config.yaml
drop_path: 0.2
avg_pool_shortcut: false
beta1: 0.9
shampoo_beta: 0.99
warmup_steps: 610
weight_decay: 0.05
adamw_weight_decay_other_params: 0
Rows from block 4 of a small masked spectrogram model, named by matrix and row number. Rows with one number belong to one channel. Each number is 128 + 32 x the weight over its row's rms, rounded and kept within 0 to 255. All counts start at 0.
After each channel's rows are labels from the 100 clips, of 14848, where the channel reaches its highest value: "responds to" is what is common among them. Only what is clearly more common there than usual is listed. The data: notes from a synthesiser with random patches.
# convs1: 3x3 conv (model.blocks.4.convs.1.weight, 80x80x3x3, each kernel summed), inputs 0-79
# convs2: expand pointwise conv (model.blocks.4.convs.2.weight, 336x80x1x1, transposed), outputs 0-67

convs1.69 [ 91 119 120 134  69 132  91 145 134 120 121 117 135 115 155  79 124 130 142 126 175 150 123 137 126 139 134 114 160 165 122 103 163 167 200 138 136  88 184 139 147 124  85 142 243  43 142 143 113 106 121 114 128 137 162 112 134 150 142 113 114 107  97  66  98 134  82  86 181 110 136  94 115 146 119 153  99 185 156  59]
convs2.69 [160 151  75 124  69 169 124 217 136 157  89 120 130 154  98 127 159 137 116 168 116 113 103 122 112 161 145 114 125 144  93 132  88 155 107 155 126 132 100 150 158 114  99 128 135 112 119 132 118 161 135 193  70 145 154 132 107 144 142 131 168  97 135 166 101 158 182 120]
responds to: vibrato; saw

convs1.30 [ 92 116  74 171 116 161 159 141 147 114 138 128  76 136 148 115 118 127 171 122 222 106 125 135 107 155 170  92  85 110 150 166 106 141 145 102 141 111 109  79 178 158 177  89  76 140  89 117 193 160 190  93 110 100 121  89  89 114 134 146 152  88  99 159 141  86 127 126 171 123 114  67 153 164 120 104  86 161 150 115]
convs2.30 [132 151  94 183 121 117 116 102 104 143 214 148 135 144 101 125 150 165 165 169 110  96 132 104 149 123 172  99 101 121 132 156 108 125 102  59  87 172 103 113 157 112 133  52 199 189 121 152 163 169 146 129 103 150 105  80 131  78 124  98 109 135  68 150 105 106 138 191]
responds to: glide

convs1.22 [160 137 125 141 155  75 115 152 117  86 120  64  99 187 184 135 135  98 180 121 146 139 167  67 161 119 124 127  75 114 145  81 170 122 169 134 166  82 152 158 149 125  90 140  59 101  64 117  83 144 171 140 155 107  80 165 154 178 157 159 152 137 127 103 135 139 169 141 148 157 134 117 173 102 156 171 108 174 130 124]
convs2.22 [ 96 129 165 148 127 139 127 132 133 133  92 137 147 117 166  73 114 117 162  63  98  86 100 123 105 120  93 139 126 182 120 143 138  98  79 140 136 144 159 153  83 189 146  85 150 164  94 134 135  55 118 145 137  58 159 158 117 156 132 138 119 170 117 151 111 151 124  91]
responds to: square; triangle

convs1.35 [144 166 174 162 172 130 117 130 133 137 159 102 164 106 185 138  99 104 163 150  57 147 134 192 128 154 131 122 147 121 159 102 154 145 155 120 118 113 104 133 166 109 122 104  82 112 172 150  88  91  93  84  85 125 159 154 100  85 151 129 136 138 126 182 154 117  70 128 171  83 193 112 117 147 171 103 202 182  79 109]
convs2.35 [ 52 163 122 152 103 104 119  87 144 159 140  98 157 108  85 130  98 148 165 127 164  87 126 141 132 114 153 140  75  88 122 147 162 133 148  91 155 116 201 231 175 113 100 120 150 143 134 124 158 130 123 144 159  10 120 116 184 178  91 118  94 171 133 127 146 113 125 163]
responds to: harmonic FM; inharmonic FM

convs1.15 [163  99  90 161 178  94 110 134 108  90 166 122 143 119 174 163 157  99 125  80 102 159 117 129 119 129 133 123 161   3 138 107 164 172 128 149 123 134 118 146 153 128 133 152 106 155 127 157 134  21 144 130 127 103 139 113 139 120  88 209 131 123 143  91 128 138 144 119 107 194 126 103 121 110 165 136 183 165 123 160]
convs2.15 [154 115 131 204 124 147 120 173 150  78 134 148 118 174 152 129 121 139 142 110  67 119 130 166 122  95  80 162 168 121 115 111  95  86 123  62 169 112 127 104 135 135 150 159 166 101 105  84 194 126 115 145 183 198 171 151 132 126 106 174 148 107 136 143 122 117 149 124]
responds to: vibrato; square; triangle

convs1.71 [169 141 102 126 152 159  97 170 135 135  95 160 143 114 146 164 117 123  96 127 151 147 165 170  86 126 159  76 130 143 135 132 110 115 202 154 193 110 102 170 153  95 112 102 177 126 181 118 121  86 147 164  86  42 128 171 117 146 121 176 146  89 125 171 148 155 102 134 124 117 165 193 156  66 125 135 150 117  61 139]
convs2.71 [ 88 136  64 216 141 175 130 198 102  93 116  69 114  97  80 101  90  79  66 120 138 151 177 107 120 137 152 185 131 140 157 141 162 124 177 175  95  82 102 151 128 104 156 177  97 129 138 101  93 190 126 138 156 108  99 124 103 135 100 184 119 143 117 121 123 157  97 118]
responds to: text has "pass"; resonance; filter wobble

convs1.62 [181 178 123 109 191  53 152 144  76 141 147  84 167 170 110 143 143 164 115 128 128 129 126 106  75 128 174 115 154  94 101 105 132  75 137 125 117  82 168 102 144 133 113 134  84 195  92  88 162 130 117 139 118  77 146 138 147 139 107 151  94  53 152 189 125 141 155 155 115 154 126 105 135  90 143 150 166 155  86 186]
convs2.62 [137 116  79 141  95 123  99 137 114 224 124 127 108 138 130  97 186 150 116 176 147 130  93  97  72 151 125 124  96 120 122 134 106 140 131  93 152 134 146 169 142 175 131 132  96  76 169 153  94 142 120 134 119 157  97  60  91 129 165  99 111  98 104  74 150  80 145 180]
responds to: vibrato; square

convs1.66 [192  92 129 133 136 117 133 134 121 105 102 119 164  79  72 154 153 108 156 142  78 165 143 153  90 150 144 106 137  94 155 114 155 131 162 169  96 171 180  87 145 161 170 152 174 142 185 147  67  57 114 142 145 157 167 180 135 153 109 144 111 133 160  92 137 124 115 113 145 179 127 106  89 132 128 165  58  90 148 188]
convs2.66 [150  76 130  91 144 122 137 179 127 134 121  65 160 129 149  87  91 148 187 130 113 110 131 201 118 163 133 151 106 121 148  97 126 119 101 147 171 229  48  80 159 173 129 112 143  91 116 148 113 106  75 108 139 118  75 142 170 174 150 140 101 100  68 146 150 138 144  87]
responds to: echo; pluck

convs1.54 [ 99 147 205 142 123  66 135 213 151 109 120 140  86 118 126 168 131 136  78 127 117  91 121 128 143 116 133 154 197 119  63 120 125 136 116 138 100  92 111 144 137 140  89 156 131 108 130 116  80 157  94 171 113 110 111 134  90 158 130 115  60 102 204 150 120 120  96 126 130 168 122  86 156 157 143 212 176  93 148 117]
convs2.54 [114 154 111  89 146 171 178 113 113 148 125 112 143 129 139 167 138 118 142 110 144 114  93 183 180  96 154 152 171 137  81 132 127 133 143 159  78 117 150 146 110 110 111 143 123 160 139 110  96 114 132 161 106 111 164 163 108 176 161 114 110 121 117 147 120 141 164 135]
responds to: pad; glide; vibrato

convs1.34 [141 147 216 145 111 138 130 209 115 141 188 151 114  96 127 107 126 103  96 171 126  97 161 116 147 183  78 132 141  86 181 108 154  87  93 151 133 117  63  70 104 160 134  89 115 125 119 101 115  82 133 132  76 124 119 170 123 127  83 136 143 165  99 114 136 103 118 125 144 111  96 153 119  87 133  61 129 107 207 126]
convs2.34 [175 141 146 124 124 127 105 138 186  56 171 207  24 169  99 120 173 163  40 153 148 145 130  95 129 162  99  86 101 154 149 175 132 119 119 146 142 131 174 134 137  89 107 104 116  89 172 153 138 138  69 130 156 150 168 112 120 102 105 122  99 131 154 130 138 142 144 168]
responds to: swell; bass register; glide

convs1.53 [ 57 173 139 156 161 125 177 151 147 149 103  90 101 178 111  91 193 187 103 124 118 134  91 154 128 194 121 181 120 145 120 141 147 155 123  76 146 129  87 127 160 161 134 101 101 127 110 161  62 110 152 107 123  73  87 177  94 147  87 143 158 131 106 131  70 172 145 138 131 157 153 100 126 180 110 124 175 152  92 119]
convs2.53 [148 168 148  76 146 126  96 149 102 109 135 122  73 120 126  97 103 124 129 149 134  53 110 201 108 145 177 114 175 125  43 108 160 118 112 153  95 157 149 190 211  90 138 147 165 169 141  98 135 167  85 143 111 151 111  94 142 141 125 151  73 166 151 169 110 165 223 151]
responds to: gate

convs1.8 [ 27 162 111 122  91 121 123 121 113 158 146  99 144 120 137 108 156 133 212 159  72 145 180 143 118 109 160  91 130 126 108 129 106  97 142  84 110 139  94 150 134 166 142 152 106 145 155 140  68 150 166  86 193 177  86 133  88 139 170 166 105 141 115  71 140 127 109  88 134 135  46 108 139 102 102 140 150 110 161 137]
convs2.8 [ 72 125 161 117 164 183 188 148 170 160 127 122  85  85 138 126 204 161 155 115 118 180 113 104 201 162 135 142 150 113  83  64 125 171 135 117  70  62 132  72  99 125 153 125 100 195 153 166  75  97 145 139  89 121 135 184 124 156 175 102 156  87 125 183 149 225 128 122]
responds to: pluck

convs1.2 [159  95 114 131 146 134 103 161 164  85 154 124 172 165  79 117 128 109 161 110 128  97 149 134 182 175  59 130 138 123 157 113 119 139  88  94 172  46 108 118  96 160 115 114 111 145 145 136 125 106 102 175 114 101 166 174 126 177  92 117 154 214 127 125 159 161  79  93  76  98 155 163 109 134 110 117 146  59 110 156]
convs2.2 [161 135 137 110 158 139 111 103  87 137 180 147  64 138 154 143 184 117 147 143 125 113 123  91 124 146 151 202 154  98 188 158 152 132 164  94 119 105 116 116 163 113 128  13  92 138 156 140 179 102 183 119 143 120  72  73  90 105 173 127 128 111 145 116 138 129 130 136]
responds to: inharmonic FM; harmonic FM

convs1.50 [153 126 114 117 148 143 137 157 127 160  93 137  72 142 128  46 151 100 115 189  78  96 185 127 113 130 131 156 149 113 111 188 114 132  97  89 143 112 158  51  92 138 144 125 164 158 115 104 245  77 168  99 152  96 125 138 121 165 112 131 110 110 107 126 146 131 136 183 142 102 122 123 122  99  78 180  99 114 138 133]
convs2.50 [ 61 173 140 197 101 102 137 160  99 176 101  81 139 201 165 161 172 130 127 111  99 122 151 100  97 128  95 119 135 105 117 189 198 107 107 122 141  90  94 168 123 129 105 148 156 145 160 186 105  86 141 127  69  55 136  89 133  83 131 119  60 130 111 110  80  79 164 117]
responds to: swell

convs1.14 [119 127 137 135 198 158 124 146 159 132  76 110 138 112 180 137 125 149 158 112 171 190 151 174 128 115 125 128 191 145 131 154 158 199 163  89 139 178  88 142 153 122 131 141  53 103 181 138 138  73  98 129 126 116 133  74  93 108 120 131 141  33 141  99 132 123 143 132 129 110  73 100  94 136 149 107  77 120  95 162]
convs2.14 [176 101 209  78 146 182 132 163 133 133 134  85 184 145 117 125 124 152  63 130 105 191 103 182 166 111 150 143 163  42 106 121 124  91 124 119 114 108 182  91 118 115 110 136 121 139 148 154  97 115 192  92 105 138 179 122  97 115 194 141 145 114 157 148 109 123 168 144]
responds to: glide; vibrato

convs1.13 [107 104  85 111 119 143 141 146 138 169 173  91 133 127 151  88 150 149  91 116 167  92  85 181  84  57 132  63 129  60 131 123 124 140 147 127  45  91  91 136 179 173 135 167 101 141 131  94 190 163 104 135 124 146 123 153 116 112  92 160 121 106 127 126 153 123 135 149 104 135  96 119 193 120 172 120 187 112 170  87]
convs2.13 [182  95 117 154 126  64 104 108  81  55   6 169 132 136  86  96 164  79 105 112 133  87 139 154 114 145 109 149 152 119 105 118 141 112  93 137 102 128 134 171 140 123 211 116 167 125 146 111 116 135 170 119 122  98 177 228  68 134 133  94 128 144 132 152  93 141 175 105]
responds to: vibrato; filter wobble

convs1.46 [124 112 112 137  88 117  68 137 119  91 152  72  79  85 105 116 193 145  72  97 117 197 129 131 136 125  42 119 159  84 141 127 131 111 166 133 100 114 167 109  84 143  89 138  98 101 140 152 134 192 109 102 129 151 105 138 122 138  81 110 195 123 123 115 149 133  98 115 118 161 186 131  78  82 135 131 191 176 144 119]
convs2.46 [102 113 172  98 114  75 103 132 140  95  89 132 101 123 161 122 135 101 159  94 178 123 130 123 147 102 101 241 108 149 129 173 113  91 126 129 120 124  78 175 111 155  96 207 162 109 128 130 157  85 112 139 136  85 120 133 107 132 162 162 129 124 136 121 117 193 144 141]
responds to: gate

convs1.47 [148 109 160 135 152 102 135 129 146 124 101 123 136 160 101 166 123  82 115  99 173 159 145 150  93 124 106 112 230 132 168 118 128 189 217 113 114 136 106 161 129 125 105 146 128  88 131 136 183 160 166  90  78  82 112 161 140 118 138 166 116 117 138  97 159 134  68  95 167 191 161 171 130 151 153 171 164  85 139 158]
convs2.47 [134 130 158 115 151 135 115 142 255 152 111 106 100 106 150 131 124 153 102 117 141 126 127 118 109 141 105  94 109 196 155 137 148 186 171 119 158 127 149 104 105 168 135 157 142  92 130 121 123  80 142 120 120  56 117 119 101 203 158  80  96 121  79  90 107 153 111 146]
responds to: resonance

convs1.27 [156 145 151 124  73  74 133 144  83 124 132 139 120 119 115 114 132 191 159 192  54 180 146 122 126 116 152 155 142 120  90 113 122 130 141 157 173 146 115 183 138 183 112 105  92 154 100 129 114  45 146 188 117 145  86 169 117 141 167 129 104  97 133 167 167 110 107 146 145 120 168  74 159 120 100 156 121  46 138 104]
convs2.27 [124 122 107 129  70 143 170 109 104  67  90 101 137 117  91 167 139 103 163 135 103  55 104 157 173  12 109 152 198 169  96  68  56  84  84  84 153 133  94  88 142 130 137 121  99 177  69 150 114 175 139 135  97 119 128 174 178 164 121 100 118  92 128 149 130 163 123 110]
responds to: filter wobble; inharmonic FM

convs1.1 [ 67 146  95 166  89  80 140  24 202  83 146 126 159  69 160  99 125  74 130 130  83 167 106 142  78 127  94 147 167 114 132 122  66 174 139 187 137 123 140 193 126 149 132 162 127 104 151 152 172 121 110 131 111 166  83 140 124 129 171 144 146 113 132  87 152 116 123 147 130 124 129 134 159 126 134 124  88 126 169 140]
convs2.1 [115 125 135  85 128 117 110 111 132 104 162 104 162 151 146 104 180  70 108 122 114  99 151 135 148  69 156  90 122  72 119 153 147 137 110 181 140 121 123 164  57 126 121 115 123 133 108  75 155 153 142  98 104 113 129 200 111 145 132 164 124  95 113 104 158 118 106  91]
responds to: pluck; echo; triangle

convs1.32 [119 119 132 122 153 192 101 155 120 147  96 179  65  89  98 104  77 178  78 117 129  87 140 121 117  77 155 156  90 131  88 145 136 155  90  77 107 138 171  85 180 142 126 128 130  80 107 138  85 133 136 124 185 130 151 112 104 131  59  76  85 104  99 110 154 141 120 123 148  89  70 155 143 116 141 191 110 154  91  98]
convs2.32 [ 72 169  99  51 163 149 139 124 116 109 122 131 161 166 141 158 117 115  94 128 138 115 153 144 157 109 157 164 228 180  86 111 125  95 136 144 140 188  74  83 180 102  91 190  75 148 116 151 156  85  65 148 134 104 161  79 131 208  95 147 143 150  96 154 129  65 178 157]
responds to: gate; triangle

convs1.7 [185 138  63 125 142 135 144  84 137 156 154 136 162  69  98 113 180 149  38 141 119 145 119 153 130 110 146 119 136 173 101 100 161 145  99 133  92 104 143 168 186 186 114 111 113 125 129 168  96 101 187 180 131 113 149 131 144  85  48  98  79 165  83 141 143 117 111 156 161 133  97 117  95 146 169 113 133 101 153 109]
convs2.7 [157 129 140 142 123  79 162 129 162  74 159  91 127 136 124  93  79 134 137  81 153 100  96 230 142  88 117 142  96 111 156 140  69  99 162 131 188 209 135 122 117 138 150 126 143 109 118  94 140 146 144 149 123 179 129 198 163 151 105 129 161 102 165 134 178 122 148 143]
responds to: gate

convs1.31 [147 165 101 190 165 103 164 163 143 152  63 149  73 176 139  92 118  71 109 107 170 108 133 107  78  99 213 132 137 129 168  62  90 135 127 165 135 116 177 115 110 144 158 122  87 135 124 138 190  75  70  98 148 135 110 155 141 155  82 131 109 116 113 150 110 133 155 122  61  96 112 126 108 138 115  93 103 113 131 131]
convs2.31 [135 123 174  69  73 157 137 150 111 158 130  83 160 124  67 191 163 136 135  62 175 106  96 152  85 114 125 153  94 131  89 164 154  98  71 203 119  87 123 207 117  89 174 154 110 100 147 168 103 150 186 118 143  84 141 186 129 116 154 154 131 112 129 125  99 101 155  73]
responds to: pad

convs1.72 [165 136 127 132 149 119  92  67  97 109 134 112 153 137 128 107 135 110 127 109 183 166 167 164  99 162  95 168 212 108 158 161 144 159 121 128  73 108  86 179 115 111 112 122  82 175 107 161  73 146 120  68 103 140 127  69 132 126 106 151  92 128 130 198 119 143 116  95 160 173 182 134 145 120 162 193 168 151 108 122]
convs2.72 [110 112 132 139 104 160 122 154  81 142 131 113 153 129  74 186  67  93  65 163 138 154 113 122 140  94  57 145  94 117 123 133 138  79 130 115  91 145 148 134 113  99 131  95 140 104 152 158 142  45  89 126 121 123 133 104 100  98 106 194 109 154  71 183 136  84 136 139]
responds to: triangle

convs1.10 [121 144  75 203 156 138  90 121 109 120 133 142 151 105 179 126 172 138 148 143 143 142 151 162 128 109 153  95 134 110 179  49 140 134 176 105 141 107 107  82 103 172 207 164 116 137 152 181  88 124 106 142 120  95 179 113 152 141 132 107  87 148 166 160 100 106 152 147 146 117 156 104 142  82 137  99  22 131 127 121]
convs2.10 [133 123 165 156 140 125 138 115 172 181 193 129 117 135 147  78 132 146  96 160 118 119 131 138 124 123 149 152  76 182 123 107 138 113 124 176 124 132 131 138 101 135 167 128 132 140 107 143  84 111  90 138 108 152 110 122 157 182 140 153  98 154 117  81 154  55 110 139]
responds to: pluck; drive

convs1.12 [131 137 108 156 145  96 151 134 149 124  81 121 119 178 157  77 124 172  47 114 159 146  98 134 167 121 220 155 167 163  95 104 182 111 162  79 114  79 183 123 138 180 132 148 109 123 105 156  49 126 102 143 129 112 146 144 143 132 146 114  72  88 148 180 100 137 113 132 130 174 145 137  98 164 153 130 131  91 175 140]
convs2.12 [ 81 140 131 148 135  92 152 119 164  83 137 207  77 123  81  87 183  90 130 114 154 153 118  73  91 140 100  92 159  87 135 168  72 163 121 167 181 108 114 153  85  90 129  88 164  98 131 111 139 149 157 149 148 162 169 149 133  85  91 115 132 122 177 105 129 124 160 198]
responds to: filter wobble; vibrato; resonance

convs1.61 [187 130 174 133 134 111 111 137 130 103 141 102 148 127 135 147 138 112  44 112 185 135 105 132 135 101 109 139 158  87 142 146 157 123 115 175  68 161 194 185 117 105 106 142 132 106 135 112 140  45 107 144 151 173 157 163 139 186  80 116 148  90  80  96 136 164  19 117 106 136 145 134 108 119 145 128 113 116 155 135]
convs2.61 [ 96 119 134 126  96 104  85 119  49 105  84 118 146 156  90 141 143 150 110 157  96 125 151 153 106  67 111  95 121 145  74 112 135 154  97 115 122 163 138 172  91 110 101  68  75 137 121 191 178 123 210 132 146  81 115 152 138 170  70  86 131 171 170 169 164 167 156 183]
responds to: glide

convs1.76 [129 109 129 120 141  75  67 132 134 115  89 112 108  90 130 133 139 164 106  96  80 105 115 109  89  94 129  87 103 142 164 110 130 125  70 103 102 101  94 161 162 182 107 170 116   9 149 145 122 112 134 175  64 187 118 173 154 123  97 158 136 160 151 143 152 138 150 151 131 135 107  79 155 108 139 142 190  81 133 119]
convs2.76 [105 118  87 154 183 224 173  99  80  51 137 164 115 177 118 145 136 170 210 132 132 120 124 132 143 110 207  97 118 152  88 172 186 132 109  73 133 192 196 122 103 143 114 123  92 208 173 108 119 159 158 141 120 141 119 166 133  87 149 122 128 112 141 162 113 147 106 118]
responds to: gate; ring modulation

convs1.77 [148 123 128 123 161 128 136 242 134 153 121 109 111 123 144 129  79 122  66 108 126 121 158 134 137 112 128 138 160 118 129 159 164 141  90 134  78  89  81 145 180 117 133  85 124 106 150 151  52 171 156 125 139 161 189 128 121 180 105  98  97  93 131 129 115  92 105  89 138 156 120 150 146 130 129 220 103  88 186  99]
convs2.77 [143  80 110 147 143 163 114 139  78 126  97 135 108 110  97 179 134 129 153 143 140 122 114 147  94 123 146 124 142 152 142 130  98 114 126 121 148 208 112 138 109  86 127  70 129 132 120 133 191 181 239 118 130  61  99  92 155 121 195 138 177  96  42 141 114 129 146 146]
responds to: filter wobble; filter: low-pass; resonance

convs1.3 [159  97 107 216 127 135 114  62 133 192  51 142 158  94 112 146 107 141 179 163 159  94 129 128 115 135 138 168 128 135 135 149 126 172 112 156  66 130 119 148 183 114  69 103  81 109 121 141 124 178 129 162  89 136 166 144 127 111 106 136 183  95 160 105 154  91  82  67 125 170 149 151 111 129 165 101 160 112 139 121]
convs2.3 [ 96 116 112   6 143 125 105  79  83 147 169  78 147  78 134 133 120 147 108 134  60 177 108  94 107 176 111 108 150  94 138 119 114 135 140 108 107  86 142  49 128 166 122 155 122 139 133  99 167 180 234 150 157 156  82 111 158 131 106 161 103  61  94 128 151  74 131 122]
responds to: gate

convs1.20 [167 113 162 138 158  89 150 137  84 179 163 145  80 144 122 138 124  92 155  68 131 157 230  86 121 142 146 100  61 121 145  59 113 141 195 131 140 101  87 137 150 125 112 148 172 138  80 181 127 166 148 113 142 108 103 163 141  91 134  90 127 139 175 150 187 155  99 133 135 110  96 145  99 135 168  85 129 139 117 123]
convs2.20 [113  96 117  69 218 160 112 135 168 125 191 126 143 130  60 146 160 102  93 164  91 114 104 120 135 123 135 138 172 116  94 129 117 131  85 123 105 121 109 162  89 105 190 111 176 171 102 149 147 143 148 123  90 133 103  80  83  58 146 142 121 109 127 175  67 170 130 146]
responds to: triangle; pitch class: A#

convs1.6 [171 110 102  98 136 161 134 143 135 126 130  76 114 130 123 166 109 136  89 167 148 129 167 101  96 121 137 103  73 170 101 136 124 109 205  90 131 133  84 154 142 103  69  80 161 125 128 108 153  78 118 133  90  59 154 144 139 135 175 133 150  66  81  99 145 145 101 125 143 213 176 139 137 127 189 127 170  82 149 159]
convs2.6 [121 105  91 140 137 113 134 170 127 168 119 138 170 146 159 120  93 116 172  72 114 140 135 157 189 104  89  80 142  82 140  62 157 117 118 157 138 152 164 176  33 132 136 149 172 116  88 162 185 171 121 127  69 120 129 160 120  75 131 134 142 155 128 179 149 141 155 114]
responds to: inharmonic FM; pitch class: A; oscillator: harmonic FM

convs1.55 [ 78 128 105 108 110 111 144  94 117 127 103 202  91 136 109  86 105 102 160 101 150 102 146  89  65 126 186 103 136 123 117 167 144 123 136 196  86 106 163 145 176 173 183 116 165 168 112 183 164 193 113 146 163 193  91 117 116 127 143 128 191 114 151 125 103 137 172 159 139 109  97  86 143 152 156 138 121 123 132 170]
convs2.55 [109 149 123 144  76 132 139 109 156  90 127 144 114 128 116 196 120 118  60 184 109  88 155 152 143 120 117 145 132 113 114 146 130 168 110  63 154 127 161  98 116 111  97 140 126  92 212 176  90 161 142 117 118 142 138 104  73 107 115 111 135 159 147  73 109 141 117 122]
responds to: echo; triangle; square

convs1.45 [158  83  78 158 118 138 154 110 116 173 123 132 207 124  66 115 143 146 123 127 150  88 189 134 108 143 176 117 184  89 103  83 122 154 142 113 139 112 124 131 233 120  77 121 120 151 110 150  85 109 165 108 146  89 164 145  89  68  68 130 135 125 128 123 130 118 101  94 120 170 181 170 163 130 120 148 128 117  81 113]
convs2.45 [ 98 146  96  77 152 152 110 126 118 169  89 138 124  89 108 147 138 148 115 143 142 146  98  92  93 174 101 227  97 114 125 163  99 129 148 119  95 135  35 109 124 140 122 188 125 112 108 128  65 112 133 162 120  91 152 172  95 133 126 129 100  87 242 133  55 158  98 140]
responds to: filter wobble; low-pass

convs1.23 [166 124 200  71 167 104 105 124 101  97 180 120 165 125 158 158 152 122 113  66 159 113 134 138 148 164  90 124 136 171 146  89 163 120 119  81  95 152  76 133 129 127  87 124 118 123 168 126 130  87  52 147  97 121 159 125 150 127 140 140 111 102 162  97  56 190  89 129 119 115 147  53 141 124 134  93 148  93 122 192]
convs2.23 [205 124 108 116 162 128 127 119  95 136 161  79 126 191 193 164 133 115  95 122  77 129 174 124 168 153 173 127 140 141  81 113 176 183  68 154 145 135  93  97 186 118 159 157 102 150 119 156  96 153 205  87 102 144  74  42 101  88 167  91  85 118 113 182 104 145 133 154]
responds to: inharmonic FM

convs1.29 [150 180 142 113 148 154 172 137 133 100 127  83 138 148  87 142 144 152 151 106 159 145 184 107 114 149 134 104 179 156 145 140 123 178 182 102 107  48 127 150 137  88  81 188 108 136 137 107  73 135 163 110  84 147 152 107  99 135 122 104  96  58 120 155 154 180 177 140 140 163  55 151 182 123 112 101 104 154 160 157]
convs2.29 [ 46  78  82 171 162  76 117 143 110  97 150 145 104 126 133 112 142 143 182  79 132  88 108 107  54 135 114  91 119 115 175 161 121 129 167 111 115 138 118 116 121  59 152 107 157 126 124  74  98 112  94 143 147 145 109 165 175 140 121  96 134 140  95  85 115 156 113 175]
responds to: glide; square